A small image classifier, trained from scratch.
Data: trained on pixel-art sprites of 400 made-up characters on tiled backdrops, 29.6 epochs.
Rows from expert 5 of block 3, named by matrix and row number. Rows with one number belong to one neuron. Each number is 500 + 50 x the weight over its row's rms, rounded and kept within 0 to 999. All counts start at 0. Numbers have three digits each. After the name is the row's rms in percent of the matrix's.
# up: expert up (model.blocks.3.mlp.up, 8x128x256), inputs 128-191
# down: expert down (model.blocks.3.mlp.down, 8x256x128, transposed), outputs 128-191
up.11 103:538478506523514432510456437468503565498470559513496452548417439502480495546486494493565501551471365467518377458565591526458567623469553537500464498521420505474515512516470583521470520555431452
up.12 087:607447548541463560449419518514471589485473473446434464548550456504464492571495446485481493586539463477473466491513542449505523541447470443528438504471432555550507465497537495501477513512453571
up.13 116:466542427476485590462531487488571451474539490517506486462502546499542500436510541517477505502531674523503612555427453522566482408556512470482553480459530493513480439461470443477485512450564539
up.14 102:568530481526528538471464478481537536561527509509499574524425494585485482532544530564526460501487501532531569425508539519455533488501446530517434536507455487443479604542468595546476467547453486
up.15 094:554494587493465492501465473486513575513463537470464443473536467577485430604486526492585508544489394493513402442577514516476497598448448529513489583463438461488481469496534539541407486509432504
up.16 070:545496556524513652552561491525470494462525568540545455552530543573437540527539473502453546488542591454523450473606551413481487496540519454583595537438462476471403522552533424525455478541518549
up.17 103:463587624506458465429491414578514541427461487480531518485547595507562465490482458514479529541557562437488489501590447496526508503455414481573490510534558503571414493429572436522488530514516604
up.18 094:512441573533528418497482452503497581556484513529533516590509455457443496557547492482527447507450380477508375421574551516495541592481513586515421478497433512506545524522496570557462521496444477
up.19 091:555523530520542509542416445490396586501544571471464414538491491571456487483519493537480521605567484424497364463571564529462546538558530550519388432493374568483498488492470598493451532563428491
up.20 111:567443526510497429480447466450506602481464509490515497515482467492480482549510496507526516527471420482511396430576554519427544592444465538513481468512452502469508519485510584492448526511408469
up.21 084:577576509577468506429492576547554425501512391498568590521451477558483492564505459507482481464484588452476572478489422480530522457482482500573496619582589553556457527504496456572548452551552480
up.22 124:557471561434491370442480592424496496557438488490507527446469580487498493497442482409476453482542467452465454497540510459459538455486493527503470483501467485494431573519541496472488425503492523
up.23 106:595498591523451520406475483502490520460493392425482547522529586528499511559476474506516470544572496507464495484632517482514497441423435487535451537478507511563384498488629439510401458460535584
up.24 081:544547495579422608415566520515468502408487522434514484536519514456500548481526521504537530546478457559437566475615462443506503627454436434509449497451541533469467390502565410529504451485467477
up.25 092:459511515457506493468509455475483506451498494503484512454447469491535493464502526481527539446530469519514566435544448465537510445471553550445442552445457512545460554528538513504410512599515571
up.26 128:411562504493471532544467458646528454526623530512534463490483529499468494537445471483498628564579609517483471609485522519485457517474567519612474552541506487519516451483428514481471531550527548
up.27 079:582549486512536555528510428479495581509484531500508483572479462630502441484499502526543566480543515524507539510516510519506597472634444533503478502497409491485472568507493537557461478507460510
up.28 085:515551554511514496505487456502604515442476518507522553592605546499475541534538500487487506474600644558393403445559531458524493445496514513605561493551553445544454484540567443520478504533579592
up.29 096:461587539467508517523439445641544537532592523472545534615467534529508526490547465488480621505575519523438514537482530525519541539465477566582526578560498508550510449476503450487535559528542540
up.30 118:594500465444442418498480583444517509480491467468475458416465564516555474459410550444466467495496593489514596578465520519483414447534489472471502438468485419528424538443436486478597488545519518
up.31 084:539538578492486533419508490561525504382467449445504471532490531583540475491453486538455515451575550407507593536526476494491494471514450495530517584496503469545446467395483427473569489589556514
up.32 163:606459472495445469437533538454439518471473477528431489418424567542558465424428538494487442474487520492513608510454412478469459429500528365443532450390485449507369539463471478475535398484488502
up.33 089:587440550531428483470450488461471547430521420429500421536504495543487506582479467489403505544546463458471524554523470516452557537380476463584441524540427456522425428471476513488493524539457565
up.34 086:528555566445515502398425461574503549478522471503426526511559581535511464508489473538492507543532598545414564494555504500532564485460485494469547458505527467521429483466507477481469422498551565
up.35 114:525463442459398620505499531488518447496533476468499521432494575483572523449437545477514509455529657514485641527458413527509516389500491420444455490434539530523490482467508417442506507456529559
up.36 094:530528477452461463380539538512513505463451519506476547523515525428484540513501477474548449463511406492503497429626480462517610553528515507461466531512505535489427555457649468481393489457497535
up.37 097:512556537497487548429460498486436590516505465422482392545454563547461497579459494599508519509564450492478428447597510528428526569445501491506441542483408509531463517487502542530519498555445549
up.38 135:525487461453419375507486609482483493500482428488513472406470579525552455476428559396416467502503562462495572592439523511466426426524531444463526451493489412526436557473438472435537509473494484
up.39 105:460465479480523540475487394497513512517465512551496571609477509451457613425564463482526418498583484489440461394527485464521586586516557514492504448484518598495536432454576471525469482370538472
up.40 084:471487538481549454438457374487531535553513506500577499638489542551501454483556498547445496514582562488424500460561502563452622522406484530496464432533439487539505481425537508501459514381538503
up.41 091:557580486514559567528555421488412526562557456373390425474583444564446509465501484523480525511547458507538456458507458466462511540564546515507467472457445540444481528549528520470456512537464494
up.42 081:532652512544485544470525432581504437460522424524554552510484505553501500523492472538485539481604607522452625487490492509520519374501524545535479593539575514514421535410409504590516499575556492
up.43 068:582478583602422512407479517463498590463502419418480527557509439583470496567463487454559499493487476531463492513598498429511515481385546412513504515506427509548369524559564460504439435497479607
up.44 086:566510585486446482456480518502495513456497460490505452479464527553455460561465548484497496507532474528494339508564459480459547531446495517552450559460415510554418590508558517493400476531431607
up.45 110:537496535443541436421473471477511522537476487457498521437411581550534486483460515481435463486538529473481530473487513499441580463513486568471506438498415462497417579499395540521485438543494496
up.46 104:561534517531465507389459476502488484450436420477445534463495575500534517477480471489509468501578545523472509482584448434524495454499425449460467495511482512475376511496533409501464444479562556
up.47 074:575482560500477553470578486511475525474512438376506501537463433589468533506494456564538473440503477433588626505492495484566482452624427574562541628455474463543482527491467533536442526598533475
up.48 086:528535567480488546488465454469564583486496517504498435526571488540471462537490537502561524541482433496497385434635555529372582580476446549526431506487406511433483521511531519518454466557425516
up.49 102:575438476484465478426520530448510540549468440495435531459454536502458558459435459475524442445512435559452552529541493504497574557474473473487460498483498566479392450482461450452591399495527503
up.50 116:566546549503473469501449486431512567495421489492456474476515506557482406582484514545479496501497390505542399486540492503416537589474438519483471538502436455440465540528492533508403436508414512
up.51 092:524533595422507553450496453488530526404528493508526537592449527578559457479456495473475546458459513391493555453528481458473522430441485521441494452494476459580427554457555489520417460531504542
up.52 092:555619477512519615424549513537540437536552481460471603555458479523473543544521504501522425474516550524511600434458474491544485459572507542514511555532515474489525589513468493595512473441537418
up.53 108:512567494551600606463490418485527540524508487486510616589478507573475492465568491581542494461521492533443521368549509527471626518546501537484442491450427532438476498479513545558491479500522463
up.54 111:543509590494555504443440453505498559489521507479525558635509438579507469543514424518498567503513421484513582472513550497485645496505480495487474548516408477545538446477506506551462467429530488
up.55 075:521513488553446510416512434499504489563488434416438507538486591449500563525503451518486505476570493551442484523542435480534489470469451494531504496463571535536486483477545427540466472481556593
up.56 116:541643500517555541542503451523458529497519504392388490491475526599484444480553446595494553512555425553479504459476511491459520481593487524513501512520456490450468546498493540495448461563482492
up.57 074:472442517633528603550506436562463591575570515414455489489544499542486487494516474510501665458427424515464571552480494503469556537415508431517471539516441539431600421453568527517526578497449380
up.58 095:439502556504514590565487378574502457577575504436502471486525482507496511523497441530462631524501518588477472559488524544546600518461494496591459590550446568527599468480557522534467535564543560
up.59 106:512616556492514464493497508571389530481486488466476501488587613567554511387521491590586522468497544534458447487567513494485515395510517547521466487537427492479400569521536507509465583570446558
up.60 075:596459551474544464427485464495471527513496461428453458543456592548523486451486493489468508457561584521352575554571514541495556499476538456522511502483513471506388486477535405484479491539548574
up.61 107:605500498551564537412483480466555510492501501545536649535433485547477545543549476513545390460525565563502575368596495445473558529510478561542484490505550438505523584517529502601508397392492508
up.62 092:524466458530563453523456481520452560597499530519506520637552454399419567534561450438523446518436352487473492460582571523510519651513567556477489432490497511537559496539509537562530561396482445
up.63 098:479488492525503471557463453549468515586461546465472459544465456445439531549529501440552511532452378501514330523528600495473473677516496562538458517524436553473532474482522575485479525481440479
up.64 108:490488464498430672522558485497534465522545455448484497477472511419572552510408501485526500522540566505512539522492482526483484487567530398522505577455487584503494384462556416514538532547512566
up.65 117:521557568553458544373543488521478457413485536476516585447537567507563550488474492510521479519525499527475470514649460448535501500488485477516468548502493423540442575522550375509502403470528615
up.66 107:466574540502489601509497457574508534542548480527541565585510482513480487506505477465597527491529502518475571454509471519548539530541498524555453617526495590502524439410486499510496507529605472
up.67 098:496568583577451554377494477577500480361478549439547564466479524494538550493498553527515433475472493509482496502692471479510478495475470447486451582479491462543443511547569425514478412486535618
up.68 091:488511486598466630498520383538542545522441480424443452501477510567537453431456478484502550486558555574466653542469453527534515513554535488487530507525491526454438443363437485462519504530544475
up.69 151:583489445529480439441510499440375500570479404510453441425473523511532529468461487472459426479499500501492573586447500504504462475547523406437508472438532490544427571498404461482679472539528438
up.70 072:483471493499458454410474425452499526473423538563585482539534530474478514461543489524506493531479417439506376390630570443479500554457436533496459451516532554518583548534541536542405478501408542
up.71 114:554615487607522525467491548528555440540543447513543653516506473474471554593501506516571473489534591516472545438470464472495497487420506494597500538540527487489478563504477493628550437474587450
up.72 114:624519548503471494418483471462482571448493444393447449524518544536550482598483485538493520519600468466485456506560478507504518495428503442534459492454408469534417453447503519475437527561441571
up.73 129:610500492472388488389480549426472497482453434501477556443431601530489448478438548464478455494515462588442600515544440469449492528515449502476482464468487565453404505497513476494519346494485485
up.74 091:524561546448507494486417451545516575522531529501456506531544579501457491499522458509477623561588576684428450519471459487485514521557516507501481532530493458518497542592560441480424455485568599
up.75 080:499566513540480558450514507479439538488432367502470486480520633507570479461476501540491530460576526532496524550517467535515529402537431440487453537522556561464356510416513410494490479551560542
up.76 106:517517542459583511542459487535472500426623529511560453583417519582533487526412480592489506520460521413528663504497519485509581449460536558449451491527464452535488442481499534519413565564536445
up.77 081:539585521529478478502551545540539469434557462535548571461446501486447531550545510525484491483606586506387452510576481450506425472530546557595583545541550467494509501488507447610537453501528474
up.78 098:435562537488492510492504451632529499500634519503582471529429511524483508543469475490430600560590598524474492581481501533537447556485515523612471554543509530530535462442491476483492511530506532
up.79 091:588383504487453543461549552546382468483467427484478561581575484459343587520523469480538531494527471433467466515536501437575551544549513467496505488491529622525484435510523453492410486551555488
up.80 108:610491542479522378421458526433545530563446439455472514488425527500486473561425474467521438520470492492472463503573516504479483566508564538493441562468413434524434530497460525561517385530494507
up.81 115:508572527526531449514496471524425563485508540480501451537550643611491484481531523558529526482485604546490409481575507494468456399503477491486461530484391436457447556464517552561483558546398561
up.82 090:567513486518543447474466490471457496645496458437425475529494457392434551485531482416499380508465466449428507542499542535552532524569541523499478464472547435576542474580408509583628461504586488
up.83 087:575423577459464503523459463502399568466537529444535406540476435488427504585490543470538565503529424491469405526523533511453522696448481473586455598478395513574477469427520517517444584583412527
up.84 126:458526458476514549506513427580554499540562518498519506537499526474537521426515505485531547538579611534460499489474480546476470486487592535568557540536552521461551441481453484457433578507502531
up.85 071:488583528549544592475481535552504456438560509503570539529526537597495497488577459540528521489482440473524642458584584532512535524489446517520484608506475524517525509480544549545488457590539603
up.86 095:529515475431471499493477591449541485417517470521476497460455551617580424433428549514468478519535658502464618488447449527467473466466549431462561414473413407558465548467461478469522481443518525
up.87 069:483547445590493577393569502526526507395500566490546561449503476393514537508472570552572442456573457589491533491624472440531469503461450483544484579497492461513484540483567415576423397532551593
up.88 084:494568436508550519526495396499536504522507575553500546527503460523488496502515525584484513546584477594475493360546524521486574473525473521458439441499393541477475572502453519535403520528523552
up.89 103:536511525520435465448505548499463480515460408479462525488518579433555461508471493501521452503529489528501499532505454440508482477514359419461465508540571555486435539503539441459472429463539551
up.90 059:555601593461516409511487567549464554415491486471543392531512577568469538486541587484460605501520556461468487566606464466502470451447474564525473479498550498559441486492490489587523527576482518
up.91 085:577613502528558561494536583503567481522502476548578543535497456560463500518517522485551518427520612536569580478519435455505414455493487548449500617496533480508560597468445503590548472520549488
up.92 109:486548562475576648472461451550478527531558498447490549494491536552496496507541498581534560512493508513536561469474493510515556429492460535464390492474423496536475505499524510569487475595532499
up.93 122:463580529452522573517465455577521441426555524479490475542484546500563475489487524493524475532481565470493536470468470522448471410462573514454563533501465397509523477434499500504401543485510519
up.94 096:462586513427432565579489466584542406472585481465484423427496495514541449556431514479489585558508595513517512636427486536473419480569480490590487571555492461466448455503430449508533476593464501
up.95 120:452536461459476604528543499562532446445520483506539488467474550519539470411509530556529492513509651528487618525450423518486507424483520486469599438519561477482539474429496483455507470407532527
up.96 096:508478502479483511473549461544407521581459408462459566588535486438412605512538425450478516410583442423501514596457457479555570492567543539492476625446531499572465450559486419517443549612534541
up.97 123:501563554468494523432505526559498526423523495504484556508431524514571454457483554510580526494494486468518575424498475451490521439522515475456492501478490495533443469460597464481334469518511526
up.98 118:612506476493426523347513537455447487475455471522426557483460531483499538460443464505567445459498419562472540502525482464487521582495507420466481498469512535513428466435615451455539409494478473
up.99 109:497528450461438648490519532539553455465531462497499491494496528531609474430459525530524491462510606550493638530425410555498480433509497444469488530489557562510499463446483449485512490411523536
up.100 104:450470548502499390463450471449467565537464538523539438552526405473466480595567458450540481562434333439530357457597576493502507651455532502502466501520497487463586455540536526538442511475455456
up.101 096:522500432408414570519484554423577510465494458501514507469475570564580459464410556424508441492540652512497609514485478511476480441544520414449545471434464473521512459480398478440577543439504517
up.102 106:519560507471564540465447460499520524473512523533519548497475517647490478483492484536497491492557534564522559424502513523520533455520502565469411469509422453502496584509445561572460497547432497
up.103 081:489565506492455542485503519552420556442457537476420502497500576562530412473503452602575476533563462604485557418544515520419493485597524444528585493434415538470394441444512477479400398432528501
up.104 112:444498486464589541482481425555522510530526511560528583572458528478550526372546487551523459480505504526463547466520458525528529530449489512456547411515541542453535481472548505518544468359526486
up.105 105:462484445437469515467523499525507460479523460522563616551563543426557585438495545559540472467568555416491590446487463484503520404444488530473534494456573597506502476528446419541445487420548532
up.106 096:588603460564493575492572579529555459548507405521520647529476470519472524548489518501517486486536552521568548455528469471512547445544472554561524630527513528485473551486464533602565454516554443
up.107 099:522457502481463499437547514465456499539469422473448557521446499495536555415466536481505471405579516463518618534451414450570522451531542444453485457443527560542416463443497426485491449481547475
up.108 090:544539537604449539459563475459561423456493411525583583511502525444503555531558494528514508436533513515502553468505430508504501484426445492536514546527565545548505465514584450604533461443542512
down.11 101:588537529509447538531417472473459455537410462563443525530537524451482370447492458470489522495506492538493532533466515541439568364513463443455500505520525451441474535527500510441455429458561498
down.12 094:454500407500466472487516455381479474522451499559501601425532479474427519456539607507526464426571485561479547488456372500523466464472441476476459558505460560446546548460528484447626463489467457
down.13 111:409418497443530474490572570457521600430540548519541481465441432503538571519532331569524492485531518426501378429525455536496419579483499566534572495550520518523536506546477507477461509477493495
down.14 110:543595533564500524485508447588522395518478408579521592506604519443448495494543417436557494598494499521505466498493465448450578408550481423514404460571577401483437548534505410485482396485555501
down.15 091:490504548488499519471474436451509496492491430526473531536530495487494384380534524492456538497481547515500588532513479474473513405480494430487427477475512551463531572448580514501522513505518526
down.16 076:535516534526485391520542600586499472473424467472514501563560508448506461588528507518533541495430561419539499480505549376567564570472529477422479591403460446487532615476516485553579605568473480
down.17 115:572553515506593460458555570524396384597428453453515511491561526486416462457544488398525537524482437573432440474525457420481448476572461466486486456481453526444523598508518448509556465459476537
down.18 106:551518494479483569485403448466495496531459508557448515531512572537448460457536620447521484516504451518548555461474508517456599403527507411499486489628561489450508485455531501430497454469529418
down.19 090:519585406532383441491462407509533445493480506575520571533423472429468485502531560423489440432518439517540551504501499462496526434514537416369453511596521430421477446520518466472437411545498463
down.20 110:553520495544486543490396447493474477569406456550423534532562503528502428427531505460477455484484488489501541525479483512530535442540468376416502469558527473472514548471546499484490438463522459
down.21 089:586566548568495525476480481581430408455516545425504525494502581471467584466511453541502554552481472490478497561451526397403541484556604463583448536569476426458552525486587555550530493552462435
down.22 117:505524476441497485477394421573423440447503434503535458502556544512486393477438441477473480468447519527555620574485477571552469442473553425405535514535499516497541549445496572502577524503447487
down.23 111:475518511507540419471505457460437471457505532508456562453540497499488526426576514468526531445547562597433519474492419454528437529487501533437479474550480547458511507526542526424620486462440483
down.24 078:398467464501497542534545575486519532515451558549470450530549460465501469515484440516550480383515548520514508422391497475569464567493487568432537530560517506491522502501466484527436477517482497
down.25 086:529559457485455555565450464500539523509548395597452481512619436512547471588482508487484488472498528545515530528412542526452494506545556437502527391543542486534513481526430560474532508382433460
down.26 112:518417533367557483546473509471516594427573504538539486497475529580611577531424486552545475511507485409519517506479500512578488507424566575455514425476500518566481461461485508467415496532471478
down.27 074:561573516540465488451443469535549489550495513526519569547490511439461522491527438489595505478520457510425481526528397500502532449536427457548433505597554435524419514516500371483506488495507513
down.28 078:587560515506553501463586544559406425516530433452555518510583549452434467508518535396444566519445483546501525523446581545516484471471568531550482537420519479487549591424462557612574531496461535
down.29 091:514447479409563518493480460423505526489567543564471563507458509560568547540436590572555496560604543470480540467544485534586562472509583558506466440525572529554495482437568449492422543484498544
down.30 123:462404484432498456504440532522469488419518490560522427508593547548558473576435332490477526513352527417558478463412525563457514524509555489521509501561526555501524512477413545530562526500440475
down.31 084:512495464509543491465531511456446403507530586491404573464561554471499516466589530557526494550533417574428408458511459376479438485485554422482492472508452534432524527525544559544546513520477549
down.32 146:488462501424545414531448557514538572425540501614593417504511523549537481540469465514485494468424581437590506523493541538459536481434621547433544448491560476517556465442488591539578541516487427
down.33 094:513454404469448490438506432465462566484412494535478560465523512503457534418570541474559499481505488602561508451516392474513447491461441538416498533477492610426522556484564449470674519429481505
down.34 092:496572492506479456408517526634512423532509449476487575528631524509447495409486543460572498493481511528436596586421453453485548462530520457541409490491497489468473574584523410555543486496461486
down.35 111:459436509459566482546517543535551515473519514547572433521425438471569582564495281594471536476468541482534379458485506503497440569458523557505560481558525511557526436549407538516406533545547472
down.36 089:477453513451555458536471451458417510477496486558525434460483474567516419434498455480492485442545525557522546481448485476568472528532523507428549512509472551494589465494473594514637541579438496
down.37 108:464561513549489513505457533483466398522433470442551594495562539468403475414538471500437452493523477547517537464556412430506529384495498394434468505452495485478463597465528495432549496482418516
down.38 125:477424466434465512507463526512493508414515478551521393486563504535600507616443312491449492461340490458566505467419507545476517512479575485501521501546507549536544467477452564504540469458452501
down.39 094:414540403445494533580505508469509478506546587501514519462436455507530519413542506552413543526538534531483536449447457573531491466502481519506521577535543466465526490473541545527442546532590481
down.40 084:604500526469506576546532476504507481574481497504412549481436545480434546533591499465524512592597529558564466439522466460536470501606516540530420480621517456501434443488558478524482504474534559
down.41 087:516512525536444474427545477520534521519456443451447544570519470514453538532440510516555494431575520582514590508540577444428557490531508451455460548459413425550441506487511459382509478467447494
down.42 087:565542596560474542493509528519469520476473512415494515486564542514463524495470508507513548522478423504497451501544463368461481479556577489568427511519532433496501542500556520537586471529498495
down.43 062:477510563556508471478622439577446528536501496466461516487485516473460539488551333510536426523493593572481335504524390421386430447485503438551502528479515577472491517498455479540506480514436530
down.44 085:521534496497583518546449445492442471491459512461421495553574586510431438427539414463483511464476576536469538546461473455579459412500514514401491464464535481479535515482455530499601539504461526
down.45 103:497525532471472502496429502524494427508498466563525464554638556457489448485477412370461463535478499518532571520451450513487523462539573410450488460537574390564533560522494536509545463484454468
down.46 110:409519531549551397504575476464491483469468535498498568486508491459529506443570373512514433399569608638476603441490405437572410476519466526432500462535390532470506551557537605465529453487462469
down.47 069:528531529624482475524485460531476449532502565457553517530382407496479574442517577547572485455533493499390518485528498464488523543519504425515481532525425500533537474521532539484412465471569500
down.48 085:520530541484468512584466485451489424493450408475443540563581523461507423453577407477477479454520558479531563506460502485522536398511497423469495506475464490483484515500465504497538510514528466
down.49 103:420451516417549451541418514498450478443517479592565426484502550548548391525477458497393507484422618546501624524460530561501439492471574497459563507522532441539571501520449574531515567482502490
down.50 110:538554554546521505543439445454478516540456412451441495552557557485465392424557547504501512500513529462419594602479510496480529353463500464460483432469468488463517501511552507494475599544520451
down.51 092:480550459465497525594406467544519479508566463601538437534542533535513485531462406408511451491527494500594597546382489537430502516527583441397559450504599443540569398524489543533470519490467394
down.52 089:506530586615481479496485469612501414447506450434555526499548553460457526530484498552454505556522488491438422569452513424449497456572577460564431570475507424539481517514554544562535539535573429
down.53 100:607522531510483511500467520515532422541486443567437555528566518417478429567444472462485495538497589500516501544491549514478568463594534417513513494608542403487472546492498477501474490449545539
down.54 117:579468492429557509493521445471549460572525525601399535498516566496518469489558607493570490539600523508512521482477493426526620456544573545493433460564612435510449489567539418491428487495573464
down.55 085:382517503511509443459509450476485414504521538457478535475536473500503463448597435521530503475551538571530529513497444433582459506508444531471512409508446559500540459595471603547548530595443507
down.56 125:562569543573441532437495437547510371557484431446472582499506499488459471447528486483602471504520524596470520514524488469396548457527441452582421566463509484520426550566470386478421412449489494
down.57 077:527495457433447428426468538436587522420482555544537515505514521514598566492562679499497476568547517468496412478515543481560564470532558575520461483456521539523426514536543540494428573423630562
down.58 102:563443514375563463500458508426528510463558536601567531520452501594539546620490656492509475495527565390503466500524529543564523447455603573535461508495543467565471477581505522580432533451481476
down.59 113:414539578522466469567531586558521447442508521505534551465521577467485506418417396567485580523526545524445398513520441513540516461426498545501429535550555435502393573529494393477508509616511551
down.60 078:551522547500492499472527529595532461452493514587502543480645535460513465361545498458545557528546496539571540492526481526444524568580532512515540512502543409467474561508549447510545526524471539
down.61 108:550533617593555501511498466561481366552498453412497569500527539431443543488456447445475471569442516572495454522402487458455564497526536406552508531525510485498576546495444536549457469446572494
down.62 089:503537411493399473605500504497502518516442522475546552453446564474490439449469502544476521453497526561481527480479498575507501463446479486466561541571523488440547556511459563509374478509569513
down.63 096:495548381490464455523420462439463493512484462584492558513467528512494387508444565524446463466465510563438606476499507558477543431500474449424471567597534519432530521450492502497541535524477514
down.64 107:329425488436535446549512514484476488419493500499554384463436518491528531508475330594439537502499496507528485519467501534602401539452547532493549515535505519546528505520402513488494606533518553
down.65 116:481564454540481427523625578495453386554401565450483501475506507498540486489589423496458528484493455586413523423480438400481361555596423531430508481498478529408514508567520470466599452468507473
down.66 099:608511513426518531460457450487536513469534494513461545457571509559545553523535567558560466532564496515446458479439486476474559503568580484533499474492551468470439570507591489462411485497518509
down.67 103:464549433574510488515614582594423396606437430406534570527539536513521473527605409461498507554543480548445557412440483450511384497623463479459476410446492608441551485490511512476543463453508470
down.68 085:572492494402514487380488552514557454519497463582455522487462553458516538528550613488576477494541561490517456502533493469476579442514483463518530451541488446584493524515575478512392514497497596
down.69 153:487398486410493389531424559504508530451517493579592408490551487545553449551424514535470517422404588481557518490478556593489529547418562527473568506489543525523538479502405550511550544552469430
down.70 063:445528459532507498566510455480466466572518463517394549494496515529501492477571475512502473448585468558493634545423452482545594451544445435449561465491508497465502503427426581464601443523489412
down.71 107:514582587610488454457481446582488415454517435395571563508548563453434538514522406486488513590400500494432479546458498444445545511573519465575459538563529442506560525470512553543529501531563481
down.72 129:468565506541467478457511459455386439471437475439460520491567555467416443403578473499504530427507537589495550466541440420479466449520458478416521524483447507443514560543582499484607511449418535
down.73 121:525481535449527444502370471485469516429558421547529454556539552522520455484475423508433540477455544462515546594435499559504506487444557512479572478499467480548547506450479619495542645555474451
down.74 091:507530632561576481532517547511585435540533478403515497552533512514515449567506527390486516551467502537429495561432551514473509466525480506626425521436543547504498533498464491576572476439538468
down.75 085:465517505552600510436554519513517399530552502467470496499560479620465478436505511476595482440576600538481450435488439475529494523527541559561495536498487504516557547576486453475548461493514537
down.76 113:544470512466536546513516415477533494473585485599369577556470501525557526492592501490579399533550440499544451525498472433486539501537624521449454405508601456551457416552487500496500470452443464
down.77 087:520548554628418487438512534574434428531463417447631495531515557434428576515502481457426531515428485485489459519438536453466491467583544528542469492469525486439532526463522554559553527472491537
down.78 094:483435528376541472478502501452552591427546483533496469483473540512584539504432552583546503502502454428470521542523526504551500514431564575483575365436515514536503474489604486453443573478494496
down.79 087:451422431466508613546452457458508463531492538531455472537524510530525417443521527497546512456550614527512647511412555504476507509498558525463505554506560519475525500433473572523582542439437511
down.80 104:503538551493424515508429477495451469442436491499525483516565518505489391403499379577444517476412527531524562510436454533545528421492535451476475570576522511459518592450557583444594513536506494
down.81 123:412603556516423445486498591588494444439514503527515513470512540440505456407515382556559608502541542566505451487512442515487538428472469510486442538517539405516443569564502462535553485570541515
down.82 095:430551537499426526588477483520462437499538544495556420441534570515558428454403501482462507475537541530563561511424536543498463504509541490531529525613572548427492579457438555505553467501446420
down.83 091:490526455433451507527505422474546506513382538568479532520591559446505416467574522499536423437581472486580504409476441471446535407465402451336451436558543542446563535480545490428542484502506436
down.84 122:414444439420529487490539528456551607439537543542469485471378448525647587476435417535509476515506486444481517454474506510615443511491469533482530484536440564556524428482501511447426505461518465
down.85 071:535530492510509415495559524525470463482554448469434630518497520509485519527560567485564514510486446474503448380485433456395575511430581427546453509530558479458463498481545437519479418504581507
down.86 094:524452481491470403493474531493551565449520512567517432506503468450557599579504277477494529508441475450605439417433515514485433560516560495546521456585464539538529450491432519515475468490499505
down.87 067:520503454571460544487539550588435448608428406396554497511519498495542534485572436441391533447491464606549479516400490438531452489658553456439526524473531561415558556428496507508539516489416509
down.88 081:525560493531565486480477473548573471510463444501478564525534484531463532606523441415566537496492532510480445504503508495508578442564551489495466539513449454444470546512525405502535485489544533
down.89 110:450494493516561447460575399510487476453573485529488495494507491507460471447554475544531466390517611520487595533469521409522458460458501574422589466517402499553510469520532526496552536514487500
down.90 060:481466529546507502564521498469444442421549484527520476524490483444437488462538508483604583473410564510442463474557470416482529571417580499583446502511436456492541449594518460535464503540436509
down.91 089:589519593581490527478438475662480412510514434504452512441570621517475498474492461567537447540509449473451496494458513467417584495514655438569486527541546444482475504505526514455455495530554468
down.92 108:575527553520515596538461471562482433521580458514404555524511527543504519581491425461561482618489446477512469570540517537430517474562584456522437486502576379534478506560569469525520453480573427
down.93 116:471420459420558498543479417488537640441613478534460461508512508587570500559476398500453474510538571420523587484469531536542432491483566556507552445480502536534438402459431531498432489484453496
down.94 100:480387507475543515438506528495497597400477440489549473494508545519577536538454347537487497497498492495515463504537491428549453515419546551510529409503530572580526512531488518503505521503467536
down.95 113:452408478417556489490575528446501567457513587527520517473391465475644631506528376544531516487508496471504394427518483488536452490486497551468553535535479554560488440512468481409401488497543459
down.96 098:460488463479494530605472374544633513483601601516477452442509523568522498475478637574513535460562619555494543492444519565452504526493562496493487484488574388539539473506406550547522497533492483
down.97 130:522494445473525500561438416479494528530617447588479442517500488531515515551504476435457490446506540472528607537427615546463543513495590523465574454472526459564526456461408598463484547460502450
down.98 110:490452476492536451549429443481452535406569512607502491537510496551491405470471529524449542405509588496523586517450551557513449513443534526383588503550485531486601461469467648457533610555431460
down.99 112:452460468476542465497543549509593530487509540519529470490435490443576617512480300566520514511494479458507373471501496508511474510468498531519532453498494560541540458547435478453394492522545504
down.100 099:445545443511494496547468407406494511515506475506479551484425512437517382412505526564434508481488522528499585490447492502540505403458434458411517539599484480441494548452550587508488518557529503
down.101 096:445374496488599489518518547518454547414515497564557475483437482465587587564461240501560475510402441449540392482418496508536473542503530508591494461511521512596515491550423553486495483469540557
down.102 112:513560582584492523496468485558533416571536369525515552540548480506471539464538432413500486523527464531502445494478448458454517494542577446508458475532568437529439508559470422509577478441569536
down.103 082:463492526597463520513467445506552408441489482542550524471442595525481475511499471468476552480499582499515571543470463463522520451483462438484505605433463536479530502500533430539536566497475546
down.104 107:450519448471508511602514474434565522500538579516514487513387452474576520429513494517494466483576588515470473402496519521554507484515430533473516590576553461493475461527499500472367484489631502
down.105 096:414471397505565525579560446528507532517540533521467455500427472520574546439468277576538478481545534514489497478486501578546434536532456531483563559487494553499514425528439521466433523472540457
down.106 100:592574561588455500497463467607442411425509452468506502500560576494457587503472414561520519595478450473455416536424487365483529448579556425598491516531545442433496509472534475543479507540527507
down.107 095:458545433430549453573510462557536458431588555588554480572533514528471423481501484549565504472520607444526507508488571608494490517507538559463613523502514495585515368539418559488451511521452483
down.108 092:618556498594558571466554419616469389483472456465467532552600553468469578534502457464484510540519545488489434532456495435473489462614544455574456551483509529405501476481568495556550476605558488